config = dict(
    dataset='seven-segment displays showing three digits',
    train_examples=195000,
    translate=0.06,
    optimizer='muon',
    learning_rate=0.0036,
    final_lr_fraction=0,
    weight_decay=0.0,
)
Rows from block 2, named by matrix and row number. Rows with one number belong to one neuron. Each number is 500 + 25 x the weight over its row's rms, rounded and kept within 0 to 999. All counts start at 0. Numbers have three digits each. After the name is the row's rms in percent of the matrix's.
# u: gMLP up (value half) (model.blocks.2.mixer.u.weight, 384x192), inputs 0-191
# v: gMLP up (gate half) (model.blocks.2.mixer.v.weight, 384x192), inputs 0-191
# out: gMLP down (model.blocks.2.mixer.out.weight, 192x384, transposed), outputs 0-191
u.118 128:505497512460522504488514518508514515496518458513519493548510459520480529467533497503480546486522546480518469509518504464503455566495570523521527522507521451487494500534482525492561473514520531545480529527504486525486469523437473460520534480479514512519503466484560484507491507508519492491482478473488483454516489483525508478479485511477445519496500468521483490542555468452485471514515474513524475510486503516518512501512522495540490487471507509512518520493519485542479471487508523513503508496487466516494513527489471524512490477506477503504485507463476463477463526500458449482
v.118 115:498507496503498503475517526476518522515485458534490480503495462464486495501504538521473485557534500503502500500484495510511506484458450514520419507520508440524455495543517486450474487545513539514486467502476508549476474487477493543545505467498537546519535504504518489516455502489547521495478498464478459491527471491509503488515479546460467509503532513487496519530524506524461535507498497490511494513454490572493522507519458503511492506486512506485500484516485470473511453520488532481530475511484496476521488484523507484524520524519488513543475494541525468532494514453476505508
out.118 124:465536499524515489481481468479461522548459458541473511511528517456462493488516490482491490532516533496549519482482532500538507477503517478460500434524529535509487497466480471463478509495449491521488489475489477469521499506528527512468518516512510541498493537519500475502507543526515491479515511500508512506514470445485485512499490477472516523503491479484468510531545504518541502511476540504518534463531509493499528487530488485501524501512468453519502479488530481553509487484508475499501455508529487474461520468508491543489501446463523504504541491531486542501457505503473552544
u.119 149:510476531485533492523505484504529516529512478486503507453536502560469543506469512473478497472533503478492443496492516517495515504494503418522507489535520495459519500476509511469515469468471489507522503485463489513482501468493440509509491500499480504500502511515475464502522490490537511456470523521480475459514495495505526514461481468496519524529512478490511466464511493533470513508500476477514559493487544428508484547507486544526519473520545521484509519510474484470522492473525501514510494498498511515500542464572487508487523495514445491480537518487524534525544524538486504508
v.119 126:490503509536477475518440557491525496504511583498521520488550489480555497495482487545518491518502494494501469474473467502478476519524513508494477492508466526477511542504430493483485481484497517437528516490475528492487477495534543487488471467529529498496481488499518495498504511506534579488537507521470487487454518525513478498523493507500467497463494549511476549494491499472511495450491470538484478509470511532482506496486500506480519470512500478465499490468511506549479526503526481485499451489510486515478467523482515476521514485480505538490540464518475530540511500508543491518
out.119 139:478477499589529475476523452488489493467499485493528497497485501500480515519478501501479529530496508542506506519480465513518537474451418485462530461502511514502475482497503511541493522497487509542500509476508512463512529502501486533446520495532511525457503466523475504497504512509485523505513509486454503485536436496516495507512505477516503481494543532485535519481474488523499492503488519446484512520508511444509498498485529495493483491502463518534512494463468466499530494527471520549528487522514513518527466471476495512517478480542533531534514458469470548516464496487525501548
u.120 111:568514463482535503480465486486472474477526511513464467512496455514516504496491532515554533523478490532495491479499470503464492510547497507543493489498506480467472523519482510509482511486492515493479522468507482481478486514516493434496506530472463486502502529470504510494494509471491475547495510528487514510495493489492506500490500467544465506497501519526487527531510496486476520545432508542561511547509486515516516521491502466507474454495541505505467531500546558499503466533507505512508516522471514503450504422524523563490469477520519547511497465481480506494486496522489474493
v.120 122:488502519438513528524527533519480497490464529502494495496497491436489478486496509475436469478494529507456502491508507524478518548476513477486491501508487501525532490470494540510562472559510518504515502546502522503471461495478475512495523498482521489534525524476516518473472516485519555470499507489485516500459492482494443491500513487528470475515518495524503492504489522499424465484534492501475513546485473491523486509506487492555518567477526498537494512500510487460508498505498462457488574504548508514514496494500439518525502502502497488495526526514527484515469481476471485502
out.120 116:498490519482482494486508507519466486492525476489553529509533476493486521498514536520508525419494528453465482547517440521474504512486531498483523506534506523487518496491514523499500508482489508523499491461528508449544515510504491534506521483524467438466545528522452511497517510515540487468503490522524515527488494516488513502538513465470512493489456474454477505473518529507490497500493501461514534457480505446496503490479473498491467515500548464521498511466480534466500535464519484491485497483520489505488460516475477498527508542474523483540506507521525521473558542498471549496
u.121 127:523546476500531513491488510515492527511490554486503481465483519513487535485544512454505513550524527469532511470533496490517505454532480507476439498509508493509446509492476511506491438464522537493521491497513484493476464482506507504500467504475463509495474469476499513559514491478516515483498508484475509478489516503477528511493527513522522518474501523490515488511543459485537507522528510500509471487528539487509483527528488485482545435516485545488481510498516530517460513483478463563530513475504491481468505468485535478490467494541504476455512439507544492521526468543501484522
v.121 121:439477482507496482461432493475516490492506473482517506519496523514564482508484474507551471467515500471487492480490497527523479493485478493476534450502480539516489504497497469532489517513461484517491463466449488516526491505477541486444479478487498526498488554519506514496520521538504479511494537492536529486491512503491517473501496541504509492529501476505529472490479516486504489503487522476448466475526473486508512516473505517515490514525532479502513467511502485510516528521523499472430527484516495518559507500507517504442558472508485499539528561524487490510471514502480572478
out.121 119:545517459495512503523513521495492541506484494520499516476484486506460512518544524476549462510521483490466524527526479498450502552495513477488484498511526520492500520514472549464460444490456464511531532528494489534487458485515482482500515512469479508493494466498490525556469473525515452496491470525510523539503530521498510478499479454523488547492473491555561491500459516494500473514494516467549498512490500530489486512517486503513463496500474533468495512528465523491532469500440488510491519516517489518466532529481501512531495489532486472503499503507454491443489458515517488536
u.123 112:471486492547517490476498478468521525464515506491488512528479478491482529498525528492527497518488473521544473543483459509479537486497462493520486513483506502481482494495500498527527482550505490505527476481463485489491502524539537502516537484461491504478483509489446525521487503485534495484469490497512513478500512511504455471480510472471494471541502462477529499506518482482535534553467520558532492521512554507527509493468496532520503509516540486476483498502463477584510500470495440482495504507510529527482458520472496484499465512499491478501502484572502495549490553451498462471
v.123 111:481539486508503510477433473473468503508494472542522485488506485493488481492506510479482509501503528488449480478511521505490473482484482485497503493505488490505520500487504548489436487501508494483437512473515501502480528545529530474501498501496496511515523468494515541569503522513524503470502503536462495460470488456535502517497497480516513575521497490501476464482453506507507504473470507533478540498491511516481472529495486503580562528509503477497485517511513493499488462511476549493532561539505491530489537475453526510527519499512441532497526476492520489492464501488510540484
out.123 111:481468484532497498526507471526459496500490524447524480514531533495521489490497472481543483501492485484513451529492507514509461490477463532509587495505481572518487521444499474468511513511509535527483505496496541512529505497489553501486549510491501498500489518494513516551499493490475457530504529506505517486489511530470453469490441517504503454489520509491443507500514464483497483489471497487462450489509523487516489511506543517521473496487524491508517489496493499510481504476455520470494494532485505546512520544494501481505498468527502449538483503485528556466539472527510517470
u.124 123:496521522486473521480518520502531522484484488505505461449509508505501444518539482461532452492501522458493504505535507484460474484517495544524487535496507496488513518485529501461487520477517532474512501499531517477485460511513524496461495522488513484489537478479493520515466503513466496527555547499515545516476504487532438536492523498494487515523472522530491508486537493508492519536507508539532524453493484534492512490506523415536507518506480534486484479452494487463516521476476533537457470470499443485502482489511510491462507509516500502471471544554477473497538500475504480516
v.124 121:476490495502537545502498502458548543476484496493489498504497483483520523484518436528492499522487502513504536471491511482525434479491504465500505506482550529504491502427512494473517538481527516494546469499490507514543480508504492504515482522542512548502401493498512499465487469452511483521480479496506498480509490498513530524519495516492501506518518504487481499511561475481511518488452496526552509473473506519550479552464528503493510505535494535531460519490492473472509518486519510504471471489529513476501478466502515470557481512471562499481517510483477505487479481498488504494
out.124 130:506487504514494517518513464487527489532492504546546510477509511528488530485528517492453493514510529555472559494494513500488497461508509493479570456548522499465499488526481461502461504499494508497498468459497480495484494572488503501516509514514512529477517504492529503471519535457466488509519519530506486497567453485539513478521504489474514545562515519526492509489471481466489525536502523523477481462496499492448468497498486516483508462469502511494533475482485479484517498467524485474493482512494448502467516481530511506463461494495464544514515461531519511500542493449490503495
u.125 073:515477517481491481550471488465490512515535477469486506539498491477490487486506463476466495484483498526492485492527485540491479482484516493507503498502520557499500524527465498507536501478511542440461498546486506502516526529519543518510506515476516497463503486501475494512549513543511471495522497504487462482539538436529501498574486486500523468515464552502522493522464508511484499505468498515459524477475479494427516486507529524500529465523523478502493501540514483476484534460492503481531519557529524471479496441498507511511478466471487481466552507522477496478506514489519508468
v.125 080:507515511504489525504489479475508496523483494546520520494499457475513480510479504487538491522484493483524479473483478521461498472497465471506502507505486528507484569529465498457497479517541449503515461535492504487543472510530526523490447574515481491534542548499534461476509552522494510535442505483506524509497459500483489499420504486510539483529503478524507472479512493524464452483501505526522500511506491524517506467508474481487494545520478476515539464538499511538510468442504480502480501531479481510479494473496514490482505533451497479523530497491494534528493518508476482516
out.125 085:525515499540526486489516488507512504464521525493433510536505507485503487532476525503476499487490489459510497502494505486488484539503477527521488486523497486460452511502528514493465480486500484474512529490515504489500488536532448516489501497511527502460524509493530527502486547469457475506515507503497544551532484478530539443503507501525462502481491494479495506460466522555474572505495490470510520503515544514501453537532512478519497511484514462444507569491526455529492492462483499500464486485460539516526488471499509499520473464506512494543467429513519488525507496494503520502
u.126 032:504482494480533492501458489527517513523531512503492519510510474491531447473527472525465483509479469489500560488531519469413442546520510484495513518507496538467487503494561511517507485481525481458516504508469527489494482485502494498520528504467473513485499505506449453450507541520510488512458531526507457511491557509502504493491526497465482490533467509492470494541547513510450507501463489516492498485504517514536487545483494459543490541480505495517460531501538491478468495523461520524520539510504504519471463530486488477501498517492530488515526518517476529488477507536486487513
v.126 023:451497509484539522498522504540516529524494481522527517499529498505515563495537478522511551521460468528432478490506501528480489500482464486503481497448502485500530512458504504523496504489485459493519498454457494514493515501514477488510452521470494470510505497468482484481543499481502512548517495489492453533502517490471497538474496549539507527493472539502505497494529532500484511492487504473513492514504521506508497529501466463478509546475505529517537519494503494431550499441487491473507497557513550452517500515469511453528483523452497506481456505476517504468507494529481487483
out.126 030:502470513514533555497529485463507508471506514485491507505476514509532548524488489503524522495507498539481441500509476501527461523472517490531472506510549463489500533485519492522493552497512540543474491486554488493525478506472464478487483479481563477473517528514528490515539496531512513492483472473493522536478468505448498519530517462509487487455514479512528491484430467500514483492524503471504494486476462530488507523518511479530513518498518520491575534482501474510504508502515509430495474504497542458501486470450539530510509454495481513488500521493494492518466496523462512498
u.127 070:491477515522488467555478528484538494519481469503518507457483529495518536487469493505450511485503501479512513526464491460476504478493517491479532480510544493487525526507464487472508511493546488543515496527522490515555440512526504481503462481512456535509491507491474477504473504498497538527461495516513478498508498448458475509501495450530510511499475519445516507528487492513527496511495514545544495463490512507486523480433503538523528504518553513534498487551515537478457526530453497427502478509526477499489513513503480518500508485498495477502511499527502488488492492533479480434
v.127 063:526512524491498501480472510495505505489540475473466537512488549567467489536485475484540480509517452461503482541535468532510509537509525501516512484519499480499522519490525491483507469528489469464492475518493531522502469474502515498561474502554514499480482472505509543475498537527485436482507539483529497532513501535486472490507432476548454503460511472521489513451511522480471477514474483505503505480505510504515504528490476541467534476465545476509530468516494506512479506492502519529518503498457534538516485520486467508479480479506525518483479466497510452480534525513480507482
out.127 080:504508520519528514521538491489517490497487518496470499501511464493480511467473465496509481509505472454508471488449506525481478515479511490461516509512516507558499515503509518463553516473503484503491511492488559505504526477529485467532467495519485536514473530512515512470503517508535498469533529483528437495465501458492566525506496513495469517471497479498466457521495485543453509424523478459515482500577491493502517511562502487534506485482504523487513509512522468514513513533493509465469521520519508518469454458499508532469493489515516520469461507485465553502482520507504499522
u.128 064:470517520511527451471507506502459528518490509523467496483498496488490505457510524499469483485501504498510509505487475465453514505474527532529568478534496487518485483491512481504510536456473521494509531486531473538497550460516497497479479468518485489530529538478524510534486542486542485529528502473484468500540477475491544465494522511478465504494527522513513440515526517466526482527486478531498490459511526486520535528459504504471562545521501412510492489519518476501483480526495479479485492502492514514525515519484499495474512463538462504506510496462533474496500532465523461485
v.128 063:479499511475479530481512469506515476502496505538477504503474531494538507485545503505525515426510535518490557506515481501529438496481509461551512504438488501503489511491513451496477513509466506488496483543492504518493473505496524491534508551508519513498461494521507500463516539511503499475545460463526529526485484525485502525492576484498507518510494572505483484486515504517482525478536481470479505520530495473484490494500476529507515492470483500469506486439478537484501523533504485492467473492524509507507484538454464470501531522438517523537512481497483524489457527486465505491
out.128 062:466483519500510539497532533519480481502488545504476513496486500478506491483501530534542490476537462532477463500508517508534522505461480509435510568497524495498484476499476504451566486490523484482536474517488487508516498480475433511453519470466524501480499499523504500483503496501531467503473521489527496529477484474521507523517532542519474496482495516494501509528499528470461499474482504448478527541479446447492515522495501497500482479529516477542481495529506489469485500515496508505530541515521493508554539482494471457467517540453480520493466491473488527529497542538496507495
u.129 121:502518491481494531521486504524524520507477517459551501488497495481527517498536494488470493483480558520563519517497464497501501523476485431563495495515502482466540497486477501459460508506524500477437440533498505559510500481440484517513482492510484491504520506514488487479536490483486510468553510442459499502512490431471472481511435473520508511508505459509515488460491483493470487465509503485493521523543522509545485513509506535504493509536466542524503501480527530484497499489503480522517521487532487521528470512504484484502541499508498494533497478486517482520486473517502547518
v.129 110:481467481486531519480543443514529510508505531483514482501499491547478572501496506482479510510510492504468509489477481496503516482455500485501495488479483503498489487489506504545548485519495533520504496498451450527511465510525463555570523468494490490485487526535503499481541491463537520509511564527484484473506489482491483474465520473514531503480484526495449498483468481515501554541490486493516480473477523495487513505508447514469473523497492454469493512483481497475496485496550534422488525521496541495503540523538490460506495538471521511468520484507502490501537506480516492507
out.129 114:530520502510455478512473522508538503557469522473476491472501481501498489546500489517512463493490474513554498496500511506495512514521487497516518439492509524512533515506488494525562489519541493482455477457554485524484516450497503477491522512521472500510514513501489510471510515501477509495457531529476540525457467516480486515490525485480530519482505461482550486542456513537519479512535494489547549528520468514503467468530507463466515511466507500474471497513487448497439522499530441489500486495522498486532518512512510464486469479469474503543464497486533508522473484493512519521
u.132 058:481515435538523523539492499475495518500577491536519469538504456483497549514535491492499528540498508499449520482479469524511509525487466485470463491564535530464540541478452475464478467539531499511478512506497517483517480517499486526466506499482457504458527500517522497509488513539538461514500509517519498462515517500503526495529479429476488519493501472464497500458520513529575488510502540491480505530507472500506499515507487488498484524491478482499461490488491490492518493480507469527492480508501465488468500506531529486476502499485475525506477491536506516501488528496501444527
v.132 055:522447505492555518485558534518520446497497513515491522510479492486500497478490440564470475466499499538492503493443491522521481523489499496477527508473501472482487486472550523503490563506499512486418503525482523472520486522526488487510485502496526469507508519507539528472516511512441491460530503524511510503508512555452531459466508536491466459502510489490523505528520486476475486486526504488512488462450519521502475496541486512473513494498535542475506503480506513515513515462507470507474515489545471485534524500489503491517459482558493500530531498486501499492503487494514473495
out.132 056:513505527476482510507538472510518462529473510483504467476534490508514497483505550537542510480502512501523450515508504515534476520522493488507536485497500488497478515525479510493502463501532515453426462509514502447514443521461488504535524478520513510518463506479466525516519472519546527524525482569549497544481464520492514481528507498499488495511471459532486522497492481485477492473448502505498469454501517513494472522515505513481531497481477524503514508488469478483541501463490474550488506498488455550509483467516499512483472500553468491474486513478484484512535531541483465536
u.134 111:507490512483513464508481507475504516499510472502497532522523486504462505460482514474443487490501535510528509531470537519495488459509485514499526525498526486458459522481529469530505523545507530463487505489552500513510508497480499517496566487494495531532452511524496503551504564472501504524512466533486506505516489535460487504475509487522489510513493498537550502527475463483467492444474497545544486509501466484509546474493464479510517473509489456511507554502472489514486473533521460486505515522528520479500506443504467472531499509505441497500517526480501496503503505441503452525
v.134 123:508518476490474536485510510458496477458498520471492500504538529478555504520528484507547517516491540528526519542526490487486494507480546498491525528509450504499467501477515529538482460507508490461488475476545504477572523490486525494511453517485486470478530490486478544492478480477466495498509496466506548518470456495468468436502495468546531542468507518497516500489459500463532534526530534497510503517522507514480512481482498492516495532513534502474493529466492531504478500507492511483474515555489530526502510488517482506511499535448517502506505451474452502478502461496466513472
out.134 112:517508461486479524488496483527524446522493553483479489525437474444517500472489545519512518503502527524485525465515501515492503572527498509500552529468482468526484501495486489491483493490500503516524515483514467458494486457509490489427512475526514495519496502529535496495545448467518481484488485521493477501496481526521507485485527503480467478544501532454520472499434483511504529528511516513471519511468486504479489501505520514464485489498477449498503507500488507544511544511526520541545517477475496529487544522502518509505493476494514522548502495541481517539481498493437495475
u.137 033:476488488510444499491443554537491486493471532509531475486498523491467474498536539505465508495494548482553439518546499463467508518462468501498513534474516484493507456489486535504504492472512506495496420499505502528489495471520472487498502477504498505523505497519473534521475561466473464542495480486522502520490503515511531481515543510518464480551491529502465552523515492541503516494467540490532507487494500507457528502469476509533504497522553497484470490467494503505487538486528486479509467532519504465513529496498518486526483533514484483471487495483481485478484463475545505514
v.137 025:496507492555516495495540477475498493448491530504475544489500491537488567477531508530483502490442538521459513500474488490453490501543489555503513503487498539528497503449488513540509494513491517489580502478509501465491542507488460494504480519481527513520480484468489474517504513475504506525492478493493478500476512514485519484472513524480535495530496527501488492498540513448503492489555511486505490491518449474522474539471462512457525499487501529485473524478489506449518509485484494476480555480498485476550465466487505442531518509478525488484488509486536488490470486498476523543
out.137 034:503524518477519469491506539505496504520497551510421471471483506495492507472538480503503526527531502512496518468490516523546504488457521486476492487477499495505528470478495461506508508522514502489534501519545504488500508524493455499467515499513491481448476533517470524464505477491557473453529523511492479540491498460471512581476510500476532468551524456467494490522477514509496505506483471503441493517504494525509497495470530512480517510437480463499530429549507536515526484526494530531508531487485500522495501504482497530475475488526493516460494484518497490491494508544480539497
u.139 131:519500498473516516477504468494525492521487529481472485501480524485524444469482480490478494423516492501510502518452465516494509528489553526478508480535523503553498497491510476500454521532504496498512493502478493467514501505495485504517517505501493499513540511506466485474476522457484454566527557426514527491520464515450466513511520519483525473460521490515506542471503488496508505451489516475480488476475478519515526526471535474499507551501512479513529504514519489551457490498523509542478504457509493505556472470510472465499530503505502515519524486483535511508550493500542470499
v.139 107:506516546474479481499487451480489506509502498492462465545468506469503491475475441468565524463510456486505474434501513515527506511513545526464551488492519527507507495534474500492462463506547487515481501564509498518508536512506530499473481497507487492469510502548496525532509516500486517524504481567476483490448498511482488506505529502548527528540518522541512464471472510508507482473499524497517489498486466473464512509499481464524484507477503488498477477491512481555497536501552482505512483517516535496508471479495540533466486498496526515492489519471483454482487534510485518533
out.139 118:471501481527543480468480522533496515521505468520488493553530519499517519550491484489538455477549479505476488490463543525525461477510507529501501506498503472474483490494472516523507495518497530499464482468482493515472487508499499470487487513489511500486482495475469504469479516503537481501517485475512508469518488504511497460453531551478510472534542503496451530486565521510513459445541500457498539538459484516466535507505459501473502540516544470501458521489529570534492509500507526496522501512508486481488484506525474460496496500471474530486545467467539514522487527482520484495
u.140 119:512481522505551485496498543475508500466560463495495513516435526552499482554502498475498486510469520504500500484462470507543493519506509523504532506514532534508486498509524507523467483491491527479504491503495447558489523433553501466518496515515495491546500513495529506498529536519477452529499477474478512463502520510465507510486524508516494513450504495421499513474498504495498486502480471479514513496488527480499515534531484479531485495518534542465491502442495490519500499506501495545482465538447479499492495468496470544526496493516481519501516547484466490538464496469483502480
v.140 127:476514491532503454502501490457458468480477510459498513544522528531478524524446517488511471522488529456528490492503502515531455489514468506510507502475518512501489473479503553474489517476449502505508506462529504513570501491524502523531470515548496494481519467461457540463509515528472507471506524522499484466496474519503520457522518474547532490478493497461470478502491502494489480496509526458499515482492525530491501486512551495493504505511494510518531533499533472417497504492464540518544482557477506503491493479514516534476522512495508558482493515465519502507510464471490527523
out.140 121:482529487467507505466495484474517430533482490501477485463471516481500512500518533467473515469454490489510467483495558490553531512511495509534493484494456494513427502500531494521505488511489495497512483521461543482482537518492493509516507482522505508511500463517509486441483510477492444519496520494550479462516478484490509513495478506528555492501528468546488536514501482506521471524477469516483496512548505518491497530487491481527500495447516510475483482555526505518473506532533500517533512499459518484471519542447512524491558460512507504519513495467487531502515498541477538533
u.141 112:512514499523472484514511510481491502497502544535503516471476471477472525447530521533533480536475494505453506488545478500483533468505519503483474546506533456516473532489481565494552504527516474511558514528526488491508477505461489464489475500542478529512498529513557507522498507469501501478516510519516520506521528450484495489494476511531471510523474499502499511498482463498506499467452510515525504474513510458505459496472516510472507478483445497469475518501547548504502483456478480480488536475518474462516510473480502550497540494490470500484510503522456518502534448536512520473
v.141 112:506490537517453511497489488463528485501530534510515568517481483463554497518512487521518514514492544454515521518490523496490468521507507475479485507504488489464525512513468463537490505462494481495472483490450495496452477500465511496490491490510485476495483551531501476485519499513507527507490513497499553510478546503518514453432537529521523466449463485474481473530495485546559502468484543523461512470524478529473500479539467502469487522497506523470526494485521509494508531488464506532502512545490533489515495496489507517492531504521514503516484527450520437510508487466518477497
out.141 114:497505504473502531479533540490524495492500535521451575480502504513521484561483452503513443505492456506485497511561502474474471508453485480478511515495522478541480543529480476483540500487492500521502509514531524515510516497502518448506505514521456497516513446532515554531524482516534521496485500465505473488533482489545475503504454509528480491524457518500521512519495510449524470488512506492544504471477497528506483525505504471476482484469489498486510516488482500490534496488499470501450499507480545499473473516531527518479495524512462486478425462497493512495500495494543529535
u.142 129:478508529463508496469506559484446512436490495490562492510507486492469499472526522513486535492501497487503509521511518474474498508472530505512533528498528477519437460476508483513483523490472541533478528516461509469524490545484478507497503486502515536495524482558528506532494491482562515466498497508477487493483489530504514471505484521494475523485529493521512550507476525511501518523507486486477489488499514479522513549560458487520534547514519500466476495481499502481459464483517509443491489521473496534472481461459510492538541475478457464498473516482535506539466500497491519496
v.142 133:495464439483479527498491513494470470480501471495478489535463513512512517513511486488506535464544538522553548484536523519509493491473517490492497451464505502448507509484454508494521490484491509497535516472510457506445498462529495507514494471513466480472510504498467504490510554502517524497504491513505499477490481505513500505537491519489503563506483483497496494440543471486525509503468526458519534513503506489510467503543505518443517468553472517476496530459487491519487490503465496518526486499506506531486516480533541461445497494501492561511530503571483506478491523532509523487
out.142 125:514498479518511526504539492475540502454525489470541488557485486498526439512508506513476473508507492472501499526498524493516522476503500507539503520508476495532519506523477453531538468518530505514495506520496476507526510509484458500502503495456471499495467460518460500485511528513485500520490522506451504522519479461504492502545459498496483457542503497516527453532514498482480509516480525566476529511495514481519526462538484492476452504507483465466502497457509488486500518523527486509528494506511534539474488488522495556446503567500474491509483477488525474457523512515536450436
u.144 129:502487503468542486539486528464520508485491532473515527491485494461513492481479508482519446503469468509533447548528472485505529524496453470533506499483489528532491479509540465459517515493484521469515483499493476531508507540506534492490527529518515511552476495490499496457487454534510546474573525510489494517531503507534539515494490512467509529489482523466515568520490448484499505500513471483474477496520448530477492546469472470546513518536541500463507529466526492484486492501496434492509477474491531497486506531471500526507520477495487491486484495484499490495531475509491504497
v.144 125:523503509516508466533490551486502475510511445518464469498500518518491511530465523541504507478470522481439505462477495517511455448478472472461482537515521481493508513505498515500494501515506524492464522527498493478516456506498531503511533529488496512526483481542505460491511517513545531493482496504466520476520508500451536529476486495525490505470514497504467497506457501528530504504468472513495570502465488562497526486552504468513504485533459548465500547513506488470541485480487510456499526522530479513500518524472508542521468465499463506470519487514519489483474539458519472522
out.144 115:455491495528526519481527509459521564521488525474498518502518521570496528509506456464570475510544519543512499482514523503475461486469485487486514506516515465507535511520500476472506498470492494532486474444468496491513469501520498535518521563510467541478502514498496515483484454536503458478494473508474494487459465551493507468519493508493514526493526512513504522508480473504490537496476520532511538460509493508480515452464513473520497477522466468512489518474459507477499484471456499486497483507557503474506524473519515504510454505475488518570478509499496511530498494506492476522
u.146 085:543543499492498496493503489498506473511527525508501465489537486518490485458528511499513507556501500490481474477518529455484475472442563488536481512486480484460482472519534507500488501514500523478506475506508477500525515525541517529472505515487486487509474528546490511506505491464465481504465488493486499535472488493477455482482467563538507508458495459481502468479474488524471511560516549479504506505509484515530533510497498543498543487506484509508537551469528465510493538479518523540460463488501475512461478505484510437507491531461548522480511500538478507516471535490489474507
v.146 090:455477502479503502490534473518474510500465519523490493517517506435484566544502478496468523536515466485497494529522505498526487505515459524479499461517504514485509492500494478467519528453461538514487522490521498539494502484515502472539479485471527525475494493490497486497512506479503484538478487505454524489508518520530493456520491457502451521531544544484464509485513546495523501494491456471512490518497486474509500463510482515502482496508491508531489453480499490494491434508490502516459564525498546552483504538497502502536502523476554515472549498487525528479515532511441537517
out.146 087:476491512477498536513471539484512500513521487548501497491472505511477503483488518533508461515501479505516496483512522529478484540471478495490561531510489531530523526486524468499534518487528454481478467543489567480534523494500490507477444452516526505481498515519514514495449505514499488491545491505520451475499511522463541547512533470478512493509541536501534485473469492499458483459476506493506470503515459503512494477488514502485534493466490470504504487513485501495442491475510532494557490459542507463482504487537496538455482507506493471473508517496517520478571498459526525494
u.147 120:534506541504508480517506522483487486514523513479494476505477480544531516510489514492527489535450513473524454481512466500536452520494516520446500495504520491493460539548480492488470461484523518512448514516517452517525495443557447520544504497494487514507494480479473490499485475519514509510468466528505462529460516515520475515513532483518489552492508458544525532527497541519498477465489508524526494537497497482515468519502474458503513453475499498530513479530495489507514514531472525503544521494551499498495487469471493494513470504460463438453485522511520477500513503496511482498
v.147 113:493550478479522497503472435452488503550517528539518536518459533503454465493517516462512508479567519522501461493490494514487505513494472485534526506482490475480534521537519457503537526526479533510502479480485467479499530481456472452524505490483486512512488486475475488502560462507524511515525504515500513502523455525467522529512507511463467455503532478498506501527481512483506508534513479495482459568491507488492487450499511469509527510537497519482520467490527477483512475466490503513527492520496529491509463499519524487526440540528500492539506471495514492477487477478528523521
out.147 128:525474507472528551504507456502498521523522526483481455458494509458510446511511487491482492482458514521556555500494507459521499491460449473458462547495541500510485458536496506456525493516525473518546472499459525491543531458520525501493500487529511491513500505476436490510474456509501499470497479513489481474506536482460441523473516507492513525496516496489494499486494528508524481496530532497491497530502474511474538495525503506535514520466468471468486527494504490488542543534504509488480534525527471498494534509518480510483496513498501504479483509441511528499541496495531540523
u.148 039:559490506482506490479540476441475478510492453479518464518535486494439498530506528503473463508505555530521504522528526497491460534535498549510470523518473473535491529517519505488501528474545543503497514451482479478476443466488494479472514480510522467534545492466520512486487445494493491480475491519505471508501512519548476533487537512478481531510486487496510471461514494430528527506529521517490525511497478471510513482505484500471524494519481474486475509500536486508506499520507472477500526503554520497547477490506511477487513484482484505487494485515553513492526446466514484494
v.148 029:495453497449537500456482453510496504482457486493544486524524501499514473525524475487497503502510518509482546495515472491469505499508511518536468535537545513525461487527552578487549467484475533492492457488500485471469530534485496488535519483497476501502455512517519469509527503543527461464492522493507505455511437484492505501528466482490483528497511529486512484431505491496511487498506474498522504503498490455511479512463494555516524507503517541481463471479530512510502440462512506497480493529527500498517485533507496463495523515481515529491521522491477536510484530476473484480
out.148 040:516470503511454508552478493534486505478497521514480502493496501464529489520504532492487476475508538488529523504500508488515530486452507458479549455488521512477488498500484503491508501546480453471532488454509494449505462496499489488466562522503528482494528533511525520525471531513482505477501518522519497480447520490481549492483527504513490462533494487471520531494522504494514504471463489486507526480468463487498512493511535518518500538552486467560492487498495511477490533506453533508476476509502510545513536509548500488473498496571495466471453492506430499480523515482539480505
u.149 052:497540492459497502500508517562517467479476501513482478480520487513507441478475512458537513508475505455514497544464492479457508522505493451494507539515527544494518510464493478485510507496509484510533494488468510538488447501591515484510536505504498518484514527506498449498499518509478492478520496494467470498506503527512527508501514470490516449507514485485522496553481511466524546473529527520531485552502520461460491496480526468513454555484491496478489508483543491521471457520502526546486517530490505524476469455484518464482504532480500478517483505504507495492474530529476534501
v.149 057:499475525505474533473522538500546450519483476464468540476534522469479560512526502502480508466475506523466479523487465545503504522483478460527500552468531480481516502455456513522495519457511469499460506500488518512490485519484499498515498526460481490531550505521506511490512482476536497533537508497474523558480472513458489480502493461515496552525481498467520525471526502479504509505471516535525468483552519512528470478508497471495492491461464534493512537501502509478526489487501532484535486492497496499510472494510487497533507487492496494524543489512534453508531482519448494438
out.149 059:462504536490518513455501494482478531540506477506509531524528505485519514472525515524515536513464524539490519487513497449517482498484465510473495517474514511486492467518520513520524532486503525536465439487538504528526515462477497461507495531478500479519492517468494481454499538503529489560510513482508507498521470496500466518518495534551508531533517459515501499493458517500465472539515468485473488471517493449529516493551486495459510516472487518527548509500532438529504453467505470435494476501523473440474479494492535490518467522507491481536501499504492519521497487533503497491
u.151 121:507501476441495499481485515528481548523542531486508499475558496475503519539482521472496512462532493485445510525461532513490474487543478571483531510459480538464480490544496497522506491518483550569513530546502490463502508476497477485497500512524519517479494475501489490486483501462520536517492508531515513521486485499447492545474479486476484518521469470516550500477492527510495542484496489514493515492475495513496484478461472531461494439449480486499499492509476495486511497487536527478460544515517506538479480482495528486487515487527505460538528489493488465493537520497499517496
v.151 125:482490477502507510514553489538489531475494510528507529520514477514481506539520521498479552515521472515515510477516511454475499498514513514500532513509495481488539512511529443534488483481511484536488512525433481467490532573519490503494488475519489513540454522522523494475464509483484475517509493441506497503483535492567504538525481528466518525494496480522473490519553489487488517474476457504515486463500497488477454494436558490506487495495506494489500498433461533516460524529492495488498482461463473468512492507546447469488504503516491497518508501494504494483476497514520536512
out.151 111:524498484505511486456493480505510483523506549453525466498477462535432538485515511495488515493506508507508481453491518488535506525566482482507475444522498489474472499480524499488472502465568484514511529472472515488456529498478502522532484522517497560500494457438526526524495466537496500464527459531542500499514488536497520463460469511516543493509492543491483525548510488471461507538498501499531491479489513494476520488520512470510509508482497496467500539487488497525525484455492489538481507491497484493525494498436515526457522484470524506514507500536509513508486499494528533519